config = dict(
    dataset='close-ups of made-up surfaces with and without defects',
    color_jitter=0.4,
    norm_position='pre',
    activation='gelu',
    fused_qkv=False,
    moe_every=2,
    patch_size=[2, 2],
    widths=[48, 96, 192],
    optimizer='nadamw',
    batch_size=256,
)
Rows from block 9 of a small self-supervised image encoder, named by matrix and row number. Rows with one number within an expert belong to one neuron, the router's apart. Each number is 50 + 15 x the weight over its row's rms, rounded and kept within 0 to 99. All counts start at 0.
After each expert's rows are labels from the 100 images, of 14848, where the router gives the expert most weight on average: "top examples" is what is common among them. Only what is clearly more common there than usual is listed. The data: close-ups of made-up surfaces with and without defects.
# router: router (model.blocks.9.mlp.router.weight, 32x192), inputs 0-38
# up: expert up (model.blocks.9.mlp.up, 32x96x192), inputs 0-38
# down: expert down (model.blocks.9.mlp.down, 32x192x96, transposed), outputs 0-38

# expert 2
router.2:57 65 73 49 27 42 36 76 56 45 69 38 51 61 45 53 55 54 42 47 49 37 66 64 55 58 21 48 28 43 44 68 32 33 51 50 22 54 33
up.0:45 50 46 44 57 41 39 71 71 48 35 44 41 32 81 48 54 42 69 32 47 73 66 61 58 40 41 38 34 50 57 47 62 64 50 74 40 63 57
down.0:38 45 41 46 63 63 19 48 41 53 53 70 39 42 61 47 51 53 38 46 33 61 78 57 63 53 17 52 41 55 73 59 30 48 53 46 32 61 54
top examples: tiles; crack

# expert 20
router.20:34 54 57 55 72 46 50 57 42 49 17 38 41 40 41 27 74 45 79 63 49 50 37 23 51 41 69 70 38 25 67 28 43 47 36 53 78 23 33
up.0:54 41 48 70 43 67 47 29 53 63 32 42 89 49 27 48 74 28 46 91 25 54 33 67 72 53 68 35 51 45 56 54 55 46 66 25 51 45 61
down.0:31 44 50 49 32 72 55 53 66 47 11 65 41 51 60 29 34 33 44 42 29 66 39 39 33 57 48 73 47 26 52 34 40 14 35 42 77 57 46
top examples: wire mesh

# expert 28
router.28:58 42 53 38 42 47 40 54 43 53 63 37 29 69 34 55 66 43 37 75 51 57 49 33 31 39 53 41 67 39 62 79 42 55 54 23 34 50 45
up.0:19 58 16 45 60 50 27 54 34 67 70 56 37 63 42 44 52 68 53 50 38 37 51 42 57 45 25 65 50 62 49 29 56 25 54 48 67 22 35
down.0:66 94 30 27 40 35 50 44 76 47 55 51 39 52 72 22 26 58 57 52 45 61 62 38 74 55 71 58 59 53 55 38 32 48 33 46 53 60 52
top examples: wood; leather

# expert 29
router.29:66 73 54 52 41 58 70 50 80 68 66 53 46 17 26 68 37 56 53 50 33 46 28 30 88 31 58 30 80 62 57 44 73 36 66 43 56 56 54
up.0:57 62 59 58 45 40 68 31 52 45 44 39 54 43 56 75 45 64 51 34 58 70 47 42 42 57 53 63 44 50 46 57 39 76 54 48 61 46 46
down.0:49 26 55 78 16 53 61 51 51 44 56 35 41 43 51 59 42 46 71 59 21 57 59 61 83 59 30 52 96 23 58 66 56 47 73 53 37 76 71
top examples: carpet; no defect; defect: none

# expert 22
router.22:69 38 65 28 40 61 66 47 74 53 40 36 29 40 42 50 42 53 05 33 65 36 47 45 36 37 61 22 66 88 48 36 70 53 46 29 49 25 45
up.0:64 67 67 64 65 48 51 47 40 37 26 30 29 53 32 32 72 50 40 45 58 29 69 13 24 36 47 40 21 71 33 46 36 44 39 66 50 42 55
down.0:75 41 49 48 50 20 64 49 77 38 41 53 37 35 20 44 68 44 27 46 49 37 52 48 49 75 40 45 57 52 39 31 42 51 71 43 38 56 47
top examples: stain; brushed metal

# expert 27
router.27:77 33 25 50 43 66 68 64 57 37 65 56 40 25 48 61 30 50 59 11 77 44 39 61 62 37 40 32 65 38 57 67 68 38 84 56 36 74 56
up.35:74 90 60 20 47 59 35 48 40 73 56 91 37 53 41 43 59 66 50 68 23 45 69 63 57 47 56 49 48 67 48 30 37 56 35 19 59 31 33
down.35:54 35 32 09 62 43 54 52 85 36 39 41 62 67 66 47 44 62 71 54 76 58 39 51 52 63 48 63 33 41 51 71 50 55 52 27 33 30 91
top examples: circuit traces; crack

# expert 30
router.30:68 56 67 29 29 63 70 40 72 58 23 56 51 36 30 41 28 76 69 56 44 39 26 47 70 63 46 47 48 14 40 66 64 43 21 43 35 88 64
up.0:27 72 42 41 39 46 67 40 31 47 50 62 65 60 72 37 59 43 71 62 24 43 59 50 47 71 53 68 29 45 42 45 55 79 17 63 35 53 43
down.0:57 19 62 81 37 50 37 70 58 11 50 68 35 28 59 61 30 22 57 47 52 59 61 46 65 28 20 48 65 33 23 73 65 67 57 70 31 61 34
top examples: scratch; leather

# expert 10
router.10:30 59 56 42 52 22 74 39 60 36 35 56 63 42 70 52 53 24 65 34 57 55 24 31 55 63 35 47 66 53 26 49 48 59 27 79 30 48 59
up.0:43 53 93 56 53 44 58 51 53 58 27 47 61 43 57 40 88 29 66 51 46 50 40 52 53 38 75 44 36 52 38 46 64 74 18 47 71 37 34
down.0:39 63 74 57 59 67 37 51 26 31 41 43 44 55 73 40 56 62 65 63 28 51 53 19 47 82 77 72 51 52 44 38 44 60 38 40 53 34 40
top examples: woven cloth; no defect; defect: none

# expert 16
router.16:72 27 71 47 54 42 35 81 62 62 20 27 30 41 55 50 39 60 51 50 59 42 22 42 70 42 54 37 46 35 50 68 45 37 56 61 84 49 59
up.0:56 21 48 51 43 65 45 55 51 28 55 73 40 31 51 79 49 78 35 24 58 63 47 65 53 34 55 42 59 44 58 48 57 55 42 88 69 64 51
down.0:43 42 67 28 64 41 07 44 32 65 47 27 60 56 38 59 51 46 35 70 39 30 61 57 25 62 46 64 74 51 36 38 56 46 39 22 49 50 60
top examples: wire mesh; bright spot

# expert 19
router.19:60 61 40 35 59 62 48 48 41 45 33 53 26 45 54 39 55 58 61 21 73 30 61 60 75 58 27 52 40 47 67 23 77 50 65 58 46 29 41
up.8:60 45 74 50 52 69 46 34 37 58 30 93 54 49 65 59 52 50 52 53 52 53 70 33 35 50 60 80 27 59 76 17 48 47 54 46 57 18 41
down.8:50 53 59 64 20 39 40 45 45 28 62 58 27 37 58 59 51 35 48 51 54 70 63 50 53 65 37 39 44 37 42 70 26 35 41 72 41 51 83
top examples: specks; carpet

# expert 26
router.26:45 47 32 34 53 43 57 54 73 29 46 52 37 32 76 57 59 28 27 20 54 68 59 50 43 53 51 61 37 65 67 62 36 72 55 66 42 57 55
up.0:46 35 56 61 53 43 68 54 82 32 17 33 55 37 54 48 28 69 51 38 53 48 50 42 43 52 71 53 56 55 28 41 59 57 46 78 63 59 70
down.0:50 37 55 61 55 65 42 77 52 46 38 31 59 51 58 64 83 50 38 43 51 73 87 36 38 33 32 54 53 40 83 60 34 78 66 30 27 53 64
top examples: crack; woven cloth

# expert 7
router.7:42 56 43 16 28 67 40 53 31 51 43 50 37 53 35 41 71 44 60 77 63 41 30 43 58 76 38 50 75 71 54 51 51 49 52 41 10 61 35
up.8:32 48 26 34 50 60 80 16 26 33 43 99 61 24 64 36 51 38 61 43 58 49 59 48 40 80 32 42 56 69 39 52 37 68 45 69 40 76 52
down.8:19 59 35 68 60 35 46 59 31 52 74 79 56 32 66 66 57 43 45 18 47 33 49 67 49 55 53 64 60 50 71 40 43 22 52 61 58 41 48
top examples: leather; no defect; defect: none

# expert 31
router.31:74 44 56 47 21 72 50 62 55 64 66 62 52 59 42 71 31 46 47 52 32 32 29 40 62 36 63 55 54 50 72 74 44 64 59 31 71 57 28
up.0:50 60 57 07 48 70 44 25 46 30 34 54 39 50 68 38 61 61 51 57 82 83 55 25 34 63 38 36 21 64 62 71 36 72 47 37 28 33 34
down.0:31 50 68 48 64 37 46 50 46 56 50 43 51 49 45 76 38 40 36 59 76 43 37 37 43 19 66 78 45 64 47 62 42 48 72 58 42 54 58
top examples: wood

# expert 8
router.8:24 57 19 18 64 30 76 34 63 43 51 56 52 36 46 25 34 47 69 42 59 57 26 42 58 75 34 45 54 74 21 24 57 70 38 66 57 51 54
up.35:53 59 69 40 51 64 34 42 33 51 46 54 19 56 41 49 64 48 52 82 57 21 50 33 52 53 60 52 52 56 62 39 59 77 18 45 48 51 43
down.35:33 61 53 39 40 40 61 69 73 24 40 56 32 40 60 44 39 41 43 64 68 45 40 26 47 57 67 54 30 53 44 53 04 43 41 44 47 51 39
top examples: woven cloth; no defect; defect: none; smear

# expert 6
router.6:37 56 50 31 37 89 32 61 39 39 21 59 24 48 48 61 46 62 50 40 51 63 54 23 72 51 56 29 37 63 69 56 62 31 56 61 44 41 43
up.8:28 56 50 37 56 32 29 57 28 33 36 62 41 72 54 54 55 35 31 54 66 63 57 24 46 63 67 68 44 61 46 07 36 43 22 63 50 58 40
down.8:35 15 61 69 66 46 40 27 75 47 41 28 56 37 53 58 36 24 64 44 52 56 43 55 39 29 37 23 66 32 29 51 62 53 66 53 64 50 73
top examples: circuit traces

# expert 17
router.17:28 64 69 70 17 50 34 32 25 71 61 33 56 64 29 74 79 28 32 55 31 39 53 69 41 48 54 49 53 32 53 70 64 66 66 36 23 48 45
up.0:51 65 42 33 64 36 66 70 78 30 20 60 46 09 52 36 26 62 53 33 55 53 39 40 52 52 45 42 38 51 33 44 51 49 32 61 87 73 55
down.0:45 34 44 37 99 25 32 50 38 61 43 55 49 37 24 53 63 54 40 67 52 26 50 32 32 18 62 37 59 39 48 58 44 60 57 33 44 41 59
top examples: stone; specks